{
  "encoder_arch": "densenet",
  "model": "audio captioner",
  "dataset": "notes from a synthesiser with random patches",
  "train_examples": 78125,
  "noise_aug": 0.002,
  "time_shift_ms": 100,
  "n_mels": 64,
  "hop_length": 160,
  "input": "log_mel",
  "spec_augment": true,
  "win_length": 400,
  "tokenizer": "word",
  "vocab_size": 43,
  "encoder_norm": "batchnorm",
  "encoder_activation": "relu",
  "encoder_depths": [6, 6, 6],
  "encoder_kernel_size": 3,
  "encoder_stem": "single",
  "encoder_growth_rate": 32,
  "fusion": "cross_attention",
  "decoder_width": 320,
  "decoder_layers": 6,
  "decoder_norm": "rmsnorm",
  "decoder_norm_position": "pre",
  "decoder_activation": "gelu",
  "decoder_mlp_ratio": 4,
  "decoder_head_dim": 48,
  "decoder_fused_qkv": false,
  "decoder_bias": "qkv",
  "decoder_qk_norm": false,
  "decoder_parallel_block": false,
  "decoder_inner_norm": false,
  "decoder_drop_path": 0.15,
  "decoder_positions": "learned",
  "decoder_cross_attention_every": 1,
  "decoder_tie_embeddings": false,
  "init": "torch_default",
  "residual_init": "zero_last",
  "optimizer": "adamw",
  "lr": 0.00065,
  "beta1": 0.85,
  "beta2": 0.999,
  "eps": 1e-08,
  "grad_clip": 3.0,
  "steps": 16700,
  "batch_size": 128,
  "epochs": 27.4,
  "lr_schedule": "cosine",
  "final_lr_fraction": 0,
  "warmup_steps": 330,
  "weight_decay": 0.3
}
Rows from block 3 of the text decoder, named by matrix and row number. Rows with one number belong to one neuron. Each number is 500 + 40 x the weight over its row's rms, rounded and kept within 0 to 999. All counts start at 0. Numbers have three digits each. After the name is the row's rms in percent of the matrix's.
# fc1: MLP up (decoder.blocks.3.mlp.fc1.weight, 1280x320), inputs 0-53
# fc2: MLP down (decoder.blocks.3.mlp.fc2.weight, 320x1280, transposed), outputs 0-53
fc1.299 105:532527459531546545537462434525539579482517469577473469515537384497582496522494507484460462501497531436477435447510488522549433476441521509500492477506460425482529
fc2.299 133:497376494490512403509559531491473518502499515454500422472474539483454452565483503503548514469552490507504501468512468543469503541559511476563483515551515459516490
fc1.300 105:504510441513588477490516581543495498517503467510458500527497541514469477503463457457497518516474555490477461515541510542513536442501510587499445487499515490432526
fc2.300 101:541560480616506504509500442480541511446486498426512494479508488451448563498462475487442498538510494501441506523389557432525552578472525502415455494489504518530488
fc1.301 104:479547537542473497475441482524533505476545585572462491530553426510505537473511428518489499481515560501444531497444509502509520409557493509539455552517438532468443
fc2.301 118:473555570531493447527492519528496479550517484520508508525398469475464483525559522502472579490586420466492524501536518509533531553463590555489465517517481478488529
fc1.302 098:495524429520493529418540509516543515524432541444555555523510439505557495531474492469474478479464471461532464505464531414433471527561498493492561448518422550469527
fc2.302 120:473522438557454509543498509495481541436489407508362485498502568499497536475467504555538479562524548463467518528475496493501472502433532512481450477531543464517462
fc1.303 118:563544462542515501499466492557572470524449482475473486554514514530570543526474348430510456557494536479533473539480542522560500482437478577497503550435479393468471
fc2.303 129:530542470481512472467524462436511450470391514479520442502543455439513549524484523529503468509494460524473412583464494470505527531477549449448539393494506490545426
fc1.304 110:515579519531496495509433500529554508502408516510425555501575551563502517468482502489492470583416544532473455496476509508561466489382435558427524459474470519468473
fc2.304 132:485463516503463531453479483446500538485530477500590517474403374461527466469504541446460518470555459464497455457555553480396527508520484497499505525482529470494554
fc1.305 028:473537519498428566527506482488554454542461498523475473483567469533448448535399475468489600516535477480508508488553473499556533500519551451495503450502479470432458
fc2.305 017:489513508576535526477479559459487514589495518516540519441489489517475425483510526501575437496483466535464510487469535474542527520502492487463542483511501530481485
fc1.306 098:538544535505524489453464447563489470483500505483437587457566526542610483512493438511437463497457564411453476523554500534480532494469470539522465581564488537492506
fc2.306 083:484468528523489484507442483588500523418469522570478498516537492457528479471483546455521447595494503522512508517423507468496452574555404462524497488476533485528500
fc1.307 042:502490541448512456456539481495495513537589459503463477498537527518464529519445456523484551482491475585546493426501452487466523504593453457543508464513478466492495
fc2.307 023:484472476488505576488490549483450533459489491491489515507485515514483480475576505500502521488492491513537439531538536499460526472515520496436526605530506519501451
fc1.308 026:524467531476482522565464525528499453486546433459551451458437494469520472493526484561451481495450514550452512487564493483558480471538498546485621554534479556563477
fc2.308 013:474478538528506518528466545443499560579486568522511557476531457461473481502484531461451486456440495434495440475423517560512508577547480488456524470500473449455535
fc1.309 101:537529500542564510494494503554485534507512532511497420466602435439523503487511545514498520524486466437454426487534495549571488523461539509519488460530438462502509
fc2.309 083:534425492563534530548522537418479505502528535503534454521497464559505487524547518469534479432509497505522490470522494557465510528532505486520484528486524498547498
fc1.310 084:544516527520482499526479445494556482471457489500518500421436423488518540422525495479463492487507525508447493507437477524491490538445438557510521451457479453447511
fc2.310 131:528489497577503516548493559401491482450521519484485486513438479506476509464519499519417488461502487531501501562464499499511533461490509596527493503485508520496461
fc1.311 108:483559499532486509512419489571542504528529434587504526467492468524564494502527460481473499482454491517468546464519465532546435435454446488528481532438489482405491
fc2.311 086:524487538491566491518535450471511528516549577542578525511493478578473486588518583495535481455431490570490506429435516540477529514491509469485511497430564518465475
fc1.312 075:569478551538428489544503530553505518498481516487516476491541427455449503531547476457479524498530480534494498478520468509487435503510550477574517513501429414387452
fc2.312 035:464512477494590534452481507470480419489523555524483534512478522578528487478477513484511488461480540508473534512524512482533540443510416582494484513512544555524519
fc1.313 105:552497464540543553479481485527551512514494457532483503530530495571546521459450420434514490585455560490522467484468542475526501426482407544450539495463443437485508
fc2.313 081:535519553505515546473504486482467548491434505494540471454572441520566428467458517530536457497499415540534443502490489514503527487461544435477542477524504524510449
fc1.314 110:488508551480466491441475533504448473473462444440513550423492549497466514478460462493495514536426482549523494488522511527474537516514472509553493542549505487444509
fc2.314 141:546476507519480507553492423504546576465539486584485468473517422479537489490475537556425485472528517421456465458502495528509507470507537510474511448478453470573471
fc1.315 102:474533459493498535463519575615536522547525425584519408559542408453490490518501469440522500505516544477463477512417490492525453470553543538467455484419526411461433
fc2.315 098:523503544612430453503510445514558497523475622492516571503443568586480491501529429482477509486472506519514535483530493487486499496486460511503561535523416463490524
fc1.316 116:516533449486516461473505544575571518467527506522563479541517517457460535522461493433521483540489496520481506516459499469484482471545458542512524485469505424482516
fc2.316 135:560485487530480484538469471432485472443496581468492440449516515513473521451520490503441512546517548488449514550507592470498631444541491621458422467475486486548477
fc1.317 101:529496522561443496521470545510569547509442516513509584494453471476508549563561455479449524498494478465503490494492518414445529476482553517473546500446465462427503
fc2.317 101:501520436537602505495490464552520465471496494497426493569538467474545524526521480446490429491516584477440506542450497474603415512512447518520488485497561494506492
fc1.318 108:538553506584547511508438476589495505480431511461465548517528478496547537501541403410474413543475572498532477563476555511557501483461474503499507518493516429432454
fc2.318 071:505489595538521461462431470476490506495501569461555507487508493574481419406490528479568546542552458508470511429601551490501565534500474469507595514546427495510546
fc1.319 132:580578552496515552480483415499534488514387492549451547524574493534568553523473462455444493523448530456493469446508541477465459448424539558411508489487494516463473
fc2.319 181:511486602418480491602380489494479510509494502498477533453537483534542550485544477480461502495488458549560515494534483572556452542450514470582523537529500493469558
fc1.320 122:459552542552554476492392545504463508394512508497397502469554411502509512480519463436522483621499518584461539542493483472535514506486511470576445529514524553442518
fc2.320 141:507567480549585484484526459594512492491465539484452563499507489516481534580561524445489446467469542509411494476489446474553494528445487550512470493502581484443493
fc1.321 114:451498524489556421479450604537431453499470502512417478535547418438521486516488505501537581541521529403503479499416467492504481489581512451557528479516499490494480
fc2.321 137:524517585462493543495458419500502481445487548543476547461547552572536487419508538502530489510470469495538521482524471533545476506479388502482594472549464433559569
fc1.322 023:481544572509469543577566502475437533592518473505448493461544478543583553582440445514474527552497455486453488471563519541510553461561573446536509565465519480540495
fc2.322 011:469509435525480500500535479466491462495475555456439506384465474449471506449503600497490396515451502541465483528466534424505505501554495558438526449533493450497575
fc1.323 098:569529464528487482459446448499454490414514448543423490482618472580575536505521507514471515529424566474492413475426508529561483543489424489558480513467467469510433
fc2.323 092:481470498347530476438488481483524455565496506518479483557551524506448561556465456535508577577475582500468507512514537494500552473504514489472528498433463519558500
fc1.324 096:595557564539550505436430431487464475403442539528465536535591428506516542537513482480484475510427486501479483421502544510560522508520467474486484525501439570460404
fc2.324 081:425466465494562468507592563572505478501479514482453497560495466488436555559539480420561471559498527551476524538426471488526521495504540526541480463493568504465517
fc1.325 102:403490475532516521420450536511450466444499464499438578555461418492516578484530495529544496539485523588472497554464477490464503550540483471610529560507600544404467
fc2.325 111:503513426518510469507524516538638526485441479476527498518522514495563524548443494441476443491456500479538408526473457487519375438451472498484549468528495482481542
fc1.326 106:501540563520457517507404479545497517468490470504511487505547432503556565455545464458509511528441477518470442501467487473484467529493503436520491526549488541402507
fc2.326 077:452536492546497529481542449548502532545426580620459494553503544564506470567477477533532496470457472486518490472509522481472514535471564539479437511526476493524414
fc1.327 104:512499528507497421498492553549466452483468501518483448432526537426496487458443477521499547552527494439474397458482503521502575504513559582486478506489439464490424
fc2.327 120:445535424531469578465577483522489521603508448517528557480456533502523526532479475484464395441471530490535518541508475487446401524449499431534485519540571516522510
fc1.328 112:473521528526491447450498550535496466486508534555450501563572488530469483495476514512523510507510551454471485490444462475521435432576411515509528514513508520500477
fc2.328 152:557460520530479482512465462420483497468484497464529502482509503470457478465521529536493497522529479405477490491487567472456590526550501461442543459516449474520489
fc1.329 107:455546458509540512449543577548531480507491469540437487560466482466461529606470497501483555497481539501490534503479536506486485469465570561506416493520537536457481
fc2.329 086:540566514506547491456416474484514442431482511516471501551573397490556560490538490503463520540531554504428458534463564461561571489519503506430481509420497572514465
fc1.330 104:435559528526530518472484503531489479480484521553454526519562433509498586556521475501518507528417509509468465518462516491486531525437523501519494507476494552511493
fc2.330 067:459545501519467530446472617534505548527457470525526500479538431514581498461479521443572456542490465471493401481449482423443464514530500514477528435493533506461479
fc1.331 110:462523480526423430445529490494513497465356596520470506551504555476517530536524463541502535488519504464525478498523565432471505558547580544497522494516438513527429
fc2.331 118:524476485480442511540485464486539544494499499459581533431459502510491495459487527454468420487506514478500503522477483493452482485548388423515559468485524433529542
fc1.332 104:525530463524485484468487499551576509486402547491470529504526502461546539533509402468485508508473566496480473557452513474455542482502506542491478504461459468491456
fc2.332 057:438510520417478527498521506566522514654563554546531583508478536536485486506529475451476520500459538489513563458521453486498421501468464549532499511522493506487585
fc1.333 087:583525486536537452453571515537474484468493525492533445478541457485504476499518491436485517516517477423470457496526478451492528474547508573431448465507487547470456
fc2.333 072:504466562476471514431507513557438436496455533539505557520481424506519534517550415435547453496523479528539465508503522473444517539534533504566633496457461426504477
fc1.334 117:452575581510518519484449483503509506464535564536479516512520433596493545517551509489523494503439512538468536459472513520497558485455499471539497495480494536498522
fc2.334 107:485569543504422477490536527550471523549525462535526475461487515439484458424471512530523483502583473426467489487501469505480521598514548523514479476539473462545472
fc1.335 097:521541506611482505455514494557521476484463468542520534537453425498510553543559375443490548505490489527450500520471502468541536473510491555449472554444447460478431
fc2.335 076:486473513395501487533499462428517501553510477502539464488506501492477537539429543545501602545465489470551543500488568597505460516472574354457493476470503527546541
fc1.336 091:625554491519515528468536523574522523537487551535492521501527458442503540551517483482475501421412490516510462459466517533475457506504427467466526479445477424493499
fc2.336 110:503488557501492449545500494530440520454526516459508537420487518523540427457519499514463584498558456500568535505575470521508540478499531486527445567534521569526536
fc1.337 107:461511549477534478475479583527435514472480505524395441581538416487489515518524524520578581480493489497472458473468456512505461498524536503536530434525477487480460
fc2.337 081:508420556550512525550438493472530532427469531557528489476515488517545464435462547450500425560504411487528455496443559495487521510531451526450542479511503483537512
fc1.338 090:543566429539570476486484502498522531414499538477439451480550423530521523463501523490454476563470556521423431513492545496586508466532501536487415474515496503456451
fc2.338 064:543434545473517535561478497478535518531483594498526421533537499508493507513535448514529582537471491448556536500512561562499540492478576452474491497489485530494487
fc1.339 117:483512500573509534523466580491550530496437571504499534552485501534471485562483513544486579509472486547522539501526589507458550493476543486459516521493447529459533
fc2.339 135:593489465502485474464532443488556417540473452488539519533471501455512559504563451423498481471531567495473514524451479442515437494555421502449548469492508445536509
fc1.340 098:519590510510539510455439508601532520467471464520449507508547469476527532516505471448496525543443535515451440467510496519539494488474499541503499495503451474387485
fc2.340 037:515564504619499540453478485554486524510477495561517537490494479493533477447507514447531430517470510549476472514473498456502525494473537562500427529470514461429513
fc1.341 115:479544397477556456369574544574503475533479519449466470516483524458437549593463466468541505507477561538475494521492485490488496499506563553500436465548531530443510
fc2.341 132:483480465569519517491500492461497535421486453454512464426533458515531446466453552516473503602464477515524452516490545450517555475477530476446484465457518566503473
fc1.342 108:437578495494455488509476521519538540448570528541395432503537462532496520439461460536518521514488646510430466461484483523557440403514466565512457500529526492505481
fc2.342 127:518474551494392476554507532548482567519530424510515505498409498406460496461570484486509520484576453452521513476510476530463504507515531553541480503518495403481495
fc1.343 119:530574446524496514453477552532512489489438593508459562567486523501522488521506488495494533475523518437535525504478571421461493472465491562478467506540488497498476
fc2.343 123:446443497463504443506497500454481476537585515505503540457413487592487493504498511452439533439491531514482568467581477578515516426519423502508510511478511511533568
fc1.344 108:490533569515491479482405476557449505418514464542401489464600489518551488434431416520484444566483601473466487443450496536569468427544448462525476519542465520466431
fc2.344 064:463539505598474470488470562504472510433512475520454513501469486570549445416519486509552471542574490457493490510512483475533525514506538529526469521586489524496531
fc1.345 088:427489532515457470472462504586522531475476440530507489514549463466524534503487475481482521522560496515495454450438446467516433427552484466523533490548475516427456
fc2.345 053:501493472579549538420510450483455480444452471515451554528499495557517530519475487482537459516465517502506532452529593440506547557491522497488510530527505560523495
fc1.346 117:481528471539571555440510499522427479484507399590504465572514470461469529468467543443511510499472505466513439440524460496517494532468497494529451531533518506477466
fc2.346 112:534563550494489526482451449601552531549479549536523575512491518478510496479553497480496513462497491549432503453458490500516508491501462568476521550438512399455506
fc1.347 045:525436569485498499483539537505494435453555476518525506528543442463491520518556496453423479450480474527475526487510476515487408499587487438574534531497502516526503
fc2.347 024:485520505602541513563500533418469509484502511556517527483529553463510460493478560575537488488477416487446532480431515496556557529527521503403523479566495537467521
fc1.348 106:505543518499538479460486472523499529491472540498477512471545425513535463467472450471482467487466513417447491508586514485522526450539431489511510516534487540467549
fc2.348 097:579485517438491498569499509522506501521483484520546415503517511442499517509522529483452505487524472515502486508407482498479481546543492429464495503473533448473446
fc1.349 108:628543520518524561508494439536464528466487507544517555487550475535484554502492510547513522499412564538522513425525549539549498470462476475489476510441482509438503
fc2.349 113:490509470491487461475524458595521470538494492516538530593498554438463554542497516471516527473473534552414533442459480505477472560518455543501460505457582504443456
fc1.350 115:488553520544505475491537466635528512495532567582493514512558508495519481531527447469530493462469576499453514416529479537540443440503493529519455507509439504477474
fc2.350 117:553520515530460444540514447474568526433546464541580461488480508532502519459447523537520524548465503500477541477478564506529500507524500463425477468454434480546555
fc1.351 024:524537517520537477544502469479538531450508495547573457452515482476480576505500571543547565526508521480492510528563452507499496435506515498542486480474534544520556
fc2.351 013:420472489558502544513490554460516551581510510492517529423532478490520447516517568512399433459468502502474470464463506514514535550510511514462519463472489446454505
fc1.352 117:470518403519465492403568510510499448497429470541427476550458484488531596504517474400530459516500559444511436520467467446446427552457507588511413434531537466500466
fc2.352 164:454461557485523458501428476509440513480497519434447522485523501529471382459468523548513525530549457496454538458576510527561545525503490449560534545584513592457487
fc1.353 109:521505566467520490513513488537465508482499493453498483482508492424471523448532448460512526504477478490504522481525479528507508556512497438562473457547403404473545
fc2.353 101:393496475554523508426544506501481495503510542548463487551475459496475468519504529476482503496539475516524444525526481460474509473497540530490461548548545556511457
fc1.354 110:560545495506439497475413483515532551479442466497482445441472433539589495461576482512504487572504477500447492531463497485486472529462527587485507536537512473431464
fc2.354 129:517458450530485556484509465438587518518432423506576476495515559441506513486413491555470543544469523403515483554454553452470553429474447533398483479472502496582444
fc1.355 098:535571496541527519466433520557514514483471497513464491547568476507550559514527446463534505521455545528468445472451511478492478485504515532524469492528484471408460
fc2.355 041:497548496547483506459525551537530517517414490520507530505490501537541478530513431496559485488506482532462471488455494412466523548481552601475442487526531502418438
fc1.356 028:515556533517479558545484547496446488426469448514518477458493569481531487510518497453389462482397490520521538570474469485588457553549414449496508491550534587493539
fc2.356 016:469494510561483512475479544513531548567471564531535509504488487502460479538531529534393472525504513522463486469442539503498547521529563474523567479499520500405519
fc1.357 101:465551456490581492461449548514473505438452463531398508498574435467522543551443504498541493533485539488479443500441466474524441496517497501555518460517530516444499
fc2.357 062:568529520545529594517462445515448489518455518540489560490507518492524477440503587509484477520505471465544491529459530495522456530478507507485515496466497418531584
fc1.358 101:559515534501508448466472453575580446493497508523488552558538447505541540513528460461484476459497550472420539482499469524528459475578438494467576497458477529464496
fc2.358 096:482523503506485485580511511459464537458589469505526523466428454545530490465518529551473513508551476502513523486509547538484544514454566499465446496503525519487568
fc1.359 108:507510485512420483511449568635531490518530545534499470516519489466502453497480486522517500541532504451503485473430507486489436483519470529477507516482511504417474
fc2.359 138:485457550519444496524524461484457531522581514487539491447437513482467462464510530560450522473543443443483539440540521525435570513524555503504457505471497527501520
fc1.360 105:509591553512547525505432494484427495421515508466468523481529436536492494431515486433534518491528481556450540488510504512526508541443483442528449507556562499476511
fc2.360 125:472531502498497434534546545585536493544495547513473525551493525470471531612537490496463468405518519487487480528482442531489464526469552533555520531510493466474492
fc1.361 105:528562546492533491510424499547487540429498490528436490460587496512561468410427516537511460562437545487477468476448509521536515424529436496499522451445446451475468
fc2.361 080:500524522560468528525540554516478526513477555468493510507495459511519452473561473516575498502554426539567484536513426493484511554466599512542490447566483487484503
fc1.362 072:517539478504494527501508496536519479573458453559520508470476439511496613538563486448500485499475499504460478567465501474477442544475522517488518499497468405487496
fc2.362 059:498489530613503480578463583412475484482536572495505496487465502513452442460517509525450499482523439541509529550486498523540579451512515574533475551501514576470467
fc1.363 110:514496583493504549475499454550517533505454489605445508558517531568520474526508439523469483525446509504526542486430523516516501512457459491483557517480467444498433
fc2.363 137:451543465572489501496575536503438506423547500491504470446485454467514453424503561517489467480546431508482481547542424472505502464513540485521445473578450513482548
fc1.364 115:484522433495502464465533535488455487509508492529480530503472395542492500453550502471482498453484540491454488478513472499566475462545430492523489511506468487486523
fc2.364 145:530484598512496538571510505516509589447527419502505498485505497490503466490510483485516506543515482466540515459494546537472494515435549461507477526547541526473487
fc1.365 113:515508502511542492490455462506491461483480444476441447485567530475457536481432467467564499612458538549503471448474529556550548577476455528549493521508577498488455
fc2.365 141:611571479503444528543511481445518498498463497574512478529514473531502508458513530523520542472552461452495473505473479466488532479509479506413527395475416389563466
fc1.366 116:572550552536520561469476483550539532525439593543430552508543477533508546513550495473458451483442484537482495476451535519497526566443501493491562464467518505455476
fc2.366 096:494567600543492481515444554517510518481477509521482566452513445512579490448494498428489478476509449494513446442560502549542470497427527526478561497521515511457537
fc1.367 111:550563531525528580537425489531527563464494505632549484546523439568498528508506503472522508517470506480511526409450582494501526469476492468463516513376444416471438
fc2.367 082:485498504474484399492550579480479487522484518439503480435437525483427485508447551536488516499546535490504529532481491522486444527489557468530455426532509481545514
fc1.368 025:452554564540560524432535502538507562451521464433551413436443503531522483557496531517578528457546525454487517533464501520523459493527593485495479453490491528474526
fc2.368 011:481487486536506523497509475474435442535450547492433524460478466450470531469527593501439470495461420565468496495487508463540530510536498488456550513595503423430551
fc1.369 100:522550510537531510470448497602480513439483392523459515464524486474556556518445429458483494545410579523471461443479531526550517441481488546508465519454494481400428
fc2.369 038:557568539609490501461427488513525504472433526527546546490505432538566483469514510465510481502509476522457434497468497443500556527497527560492505525450487487427474
fc1.370 110:469477550537510514508488519556425472499534387596521504502506465510549499426493431397516505511505535466484523436482513494493505456539422485469433526505484478479488
fc2.370 118:531482493457509553514513471501527587509484463519567471477545477504547435509446549536474522506459444515555439456480510501502505418487524413443528519457490532488489
fc1.371 104:533563497508454439461458456502575473469391582458487500440494500507530563484515470541480516551475526549482461520514558456500516508492533571458458452513418491493503
fc2.371 086:475536488517433482481546551560489480515485508519491454550469503459517524485501484462577518508522458555544467537457402515453432551517523524559484418510521464541448
fc1.372 095:442497507552522507474436503498470501392529536480502494515516417449580468432532460420534484551526455558410494537518467463480537502575452468566484516534530531401514
fc2.372 094:547494437411503546520567494532528507586468547527520514506493550483459540554519522502495490452414531499536540520456510476464443490500477517465508462450495402479518
fc1.373 108:489530443494488573434519416590515524533475458516477474540473504423470504521513440439511450493517495443496519524506518415474449569475556592477496529528520485442453
fc2.373 095:482484486519498480500518555538436480495530469509531481515559422458536489457536482458521508528573494519450432482456421423511474504579522457509498451505470512463519
fc1.374 095:566520597554494425475463457486509500463439481474517505527506470463548575518553452456551474517417500558528489484499524508526522579458549470526480476455461514442474
fc2.374 089:488430511489498499507505577505434472581451513495457560491482510416451518512534490514493469515525451425530522557502529512504560562513581551517528481482519500521510
fc1.375 107:449527588518463509435422453539468569449492468505471577444525470509611521414519458490493465588501481538468502499479424455465504470480474493529517535582475559424531
fc2.375 101:521516456496508523481569471509437477588505496570554529522462485524443510523492522498483469445454517482534552476486509485435478534524510448478472469477475449475509
fc1.376 099:511534500498559485472431493574444535459431463530413492493566426478587524498526508493480546527473507475480435503424418485574453512471529479544508478524493476479446
fc2.376 065:477491522481556580451486516492466452494484505608458475555555491479543480473490551523495482506512472509464453538538504497546466506488509499480505519473514505510524
fc1.377 098:502525539494458539489485533560484516496486499557393517551531573568496502467508392533516546538456542475508518502467486532519510494491499540528483523518487438450411
fc2.377 059:467536532526559433442565538573471469551482520518477544481525466482508465503515483457463509463508466463438477480533436513584491543515506530514488480580438525457543
fc1.378 098:609508486497555537477497540546496514528475526530445516541590436460473483508513458500470521500498542475468511446469502552551469495533503482525501445480451463452454
fc2.378 092:464572497562513483487499475532544519512555492491499489496441558540507548514533479478548508512464515576521512481574489496540533488461547600503434573505524473492534
fc1.379 083:544607565513583494412453506527523456466464509463496448461534478506580547517508464448524546490487542515487367499508492498529548446472532591450488443448479517480451
fc2.379 117:461480507425507431497526512516523500508486564473483427496505587504500508499426484519535574527494509494509499497521524552504522481499526529455501468485528509531481
fc1.380 104:568533499485535501496433470533439469483463519503470495550559431542529528454490449464519461495464550475504475504503525532537529557510501490552491497487450483474462
fc2.380 097:417524514444512492454470479518513489512535478528462527562474535504471552524512467482542563575488538537500497489522523475472563524471556564494463529459530479521514
fc1.381 101:534566477518500563442498468551493529530494377556488518539527451469522558492496455473567487520439521484494517510488539448511462501472488484465506465516432477449485
fc2.381 092:488508509547475451501426474537471444522506557440546515503515519550453435451473524485539549553523444539519487521487461466514571541517460520555506480495467525460503
fc1.382 107:540524550536545476443496446488474476464474491519537499475500366486498589509498496467480426502447491548463472472537499534528556542469520492505506442436455547423488
fc2.382 137:545446481503484516560503461457498514490463476514510505497507527462450515549454500493454471510493426399548531536463528508481538519479532524494541487492486446526496
fc1.383 112:480606501550483502480452516554512423503496522564432511542529436525518547467537441549491537464493548478389499510498536457521542465492494558455469556402441539496443
fc2.383 114:521529542477480516470426559478536462567476460525526503498484453483566504462532496539429611500570498436463481491523545453505564472520523580427452549465518519477490
fc1.384 089:552548518494501486425425493508481529492499437494493475444510513517566507458461519572539469469432492511462398497484452555502480466509504490458502466492470502476474
fc2.384 082:431504513463499541527501537481501528493510573507464467478510529567524486505424511523564593510497496485556525483535513547490532450489502505478489491500523502538486
fc1.385 101:513514495518502564477497473586519532498464469588457487560560429476606473485459497453489525527499505417444466494422498414472465492496506558399495435492477542455446
fc2.385 081:572513502532484514482536453488497519504486467518498567439488577514472509506473429528405477490430583384539538491514581482503553455450503540477454571497438487538487
fc1.386 114:519536483513548486467476502524507535426478478438506509478541521545487487435524476552475554543516534540446490523509506455566571433528492490517484526562502522464478
fc2.386 154:472487560506516491560418477531490588516532497438473540463498454438562410483485524498410503498591449448487516476534524543521509513452523477512519566573536551442546
fc1.387 112:458557542507522503509445480546474521448500535541465604468453500601518446520538556568426513487436461541451543443547536470514559493472467505516478564500466537371514
fc2.387 127:577540501485469531487540460548557515501492444549539419516540533445532515446479519474547429518523480499515409496427412500505434542505468462472570435506519394525487
fc1.388 024:515550521490559495525520480526523519489399432543457475539449574449515499481424514471474535423486437442538479504464429500426507511534441555478521528539488496555446
fc2.388 011:468479550608506533547457520438544518543520486544480494498521482460465513457453536432460465537523532573508495456473510464517528479528535502544501517493457458489503
fc1.389 114:475528502515523432506452599513501463482484472467446470532568437434508533534587520466571542524525503505486448550493443524520494555544548452587538495520541523509477
fc2.389 151:498494473482474498505524523509542500501491530511583502456422559523528544486538529512487488427469514545490500489488420455457421445517492542508511452530502458475519
fc1.390 111:544526488474533512488475466578526534460531482488487586474515560537526469492536492516483471497416535547511536458500511538539492490494456467553541578511447478458480
fc2.390 102:562451469476503474469568508488458472505442572573478452475538525522537460548479511555529542434442538451486500483470489551472483447579491512441473436453495486575442
fc1.391 105:546499516456527512465407516602459513486496430516463496526536424504518477573538498471516509586479502511470513510435523472532533490544471500495514523482540497382449
fc2.391 123:477491514470431535510480506446528550517488474466542498429457493520501461436466542519494500512535423464540473538501481490418490552496457480499576448523508423526551
fc1.392 112:540553510463494488501485463599535537484520436494517481507512453505539538479509439423498538523455578590435464527439486514471476455528421511467471508466521457463520
fc2.392 133:442475492481429519531490544451476520479522524515474459475532452587517498439472505497562503572518460472624480553493457465470448505509528472559547451573415483553541
fc1.393 098:486618553494583463411454479553539503482467478456485493501521501544553561522486462498534525502467550486487394526487542506565551462469541562456469458444516541499436
fc2.393 140:455497509405507429500518508521522500513488552476485424496505604502499506497413484520538583525494509491500504498518526562505524485498518510452502466481530507530469
fc1.394 023:505482528449401532510397482545504427504570449434465537518477478486515544523461522569554564489541526499601507526510471518483556464508524487546471390537494432533517
fc2.394 010:472455509467513511501483559472471553549493507555504490524519476574462492520470496474514505424473438519509522445529468498551523480508467495546473490534425485539491
fc1.395 096:478559519497488569474523497544552568488501538563500520545472435433509487514531502424464475480473454533471513529519484500479461499459510574482454516493475464468545
fc2.395 096:495466512518432532496461554399461517439463469477500516487468510533461533466492538565555528541550445511606524560463495429438530575482526458577600485543492479545481
fc1.396 024:560466478553498478597525502537530490522453432542506474439494523505437482492430508494486536442578476501547483521500418588499512464539525444474489460439466557531517
fc2.396 011:504523449417503465513543396465439484465496527461475530407466453444512514498469532498482459540456545473466478592425491450517479485543491506491512487544532495494557
fc1.397 105:477501446535463467483485572464560461478415523464448468519553526510441549516478500538566560576499509499529508475488534431466514514539581478502548490529444509512470
fc2.397 136:532526519475429483524472414515504460522472479502567474461509558508475523475501453532458500549495522441490539541478553489471539508537440485472530467465461424539487
fc1.398 083:496528554445550519458424425495476487468474488531488444534591483507546563480490487459516525550429547478484450508492504560563488523385475490520460463483480473523470
fc2.398 102:478490502188471457508507470488516473550517533484496485503511509505459509524487451513466505523512522496500516514514518481497497476527544490492531514509454497526522
fc1.399 091:530549448502500539389520455569555569559425558497476560531507450486606502548478478420444494448456468440510420471484443456485432454501504552472540433550494512437497
fc2.399 082:481485448548494524502470529516489490517495342452500554439423492516546497429491472471474479595507516454481501502566553442495515504446526538478490517495499510435573
fc1.400 099:572565535540481532508451504513552545475466397482475480476538528548520528444469428502525550561495542542520498449456513547541508444455467486453513521505475435481472
fc2.400 091:442498546551532470512461519403510458434519540487499558483474462543488486525512494513455475489532500494491577535489537480467568470487498483500487522547486637542513
fc1.401 114:614548493532497507524433469575546480500519543513495489513557489524601543554480415459486446492445492476537459525479529542563494488432448526523523559451453436473479
fc2.401 141:483489463515565454432537506434504428457387527487432469536535478424496542582468504521510490507497482514461413569478517485497560544479582485467532417500525528569443
fc1.402 080:551459479505409505516518522538534515494441546504523539536472455472491497522582479462474483500528513508477476525496483466449447495565497488538500547498453425457492
fc2.402 064:475507488529633502485483552503464465492520496518465529524562468521532544526477534471517468520462529496473544492477495489598512497490460486512507470448548567519521
fc1.403 083:552558530517545450514506478534505504526473491496516474498540432421484481553509551456496554491488429456511474497503507495528516603509573507476484428450421497488464
fc2.403 056:431501527539484473453488558453484471492560501496560492487442523558448492470523488456593480515534539566422573508512485459500534489520474495600489535516499479497512
fc1.404 095:579537523494513489484501438499536503513513523498569509555578449503528550535503505503505477503463535528426471421498501531523474546488520480482537442485489520459518
fc2.404 084:480475567536509489485508537537519470527549508531524501475476506543479472507498423486472491481499517536486548471575529536521553415523502585535448561526478556458502
fc1.405 111:481566469505526468462493545582531539414434460531463442519586483490485520482451468535518539581510527505487425484455488469579491443494522505488489512482448470481420
fc2.405 086:461504581520545537503453567509475515552462511544430589443538500536519481518481502522432477511460507466546509475540542546538504529430543572554448549557515607470528
fc1.406 103:578539456527560480529514546512477459411483518494439539513569499561491451527478528542476529469521569446449506473501505508567523430523445481478487528516453473471433
fc2.406 097:439495462496510486502562520534500505527495477499509439527421529366472536547491548512560449497510445529491526548457430482465492532455581551526456471546580531460483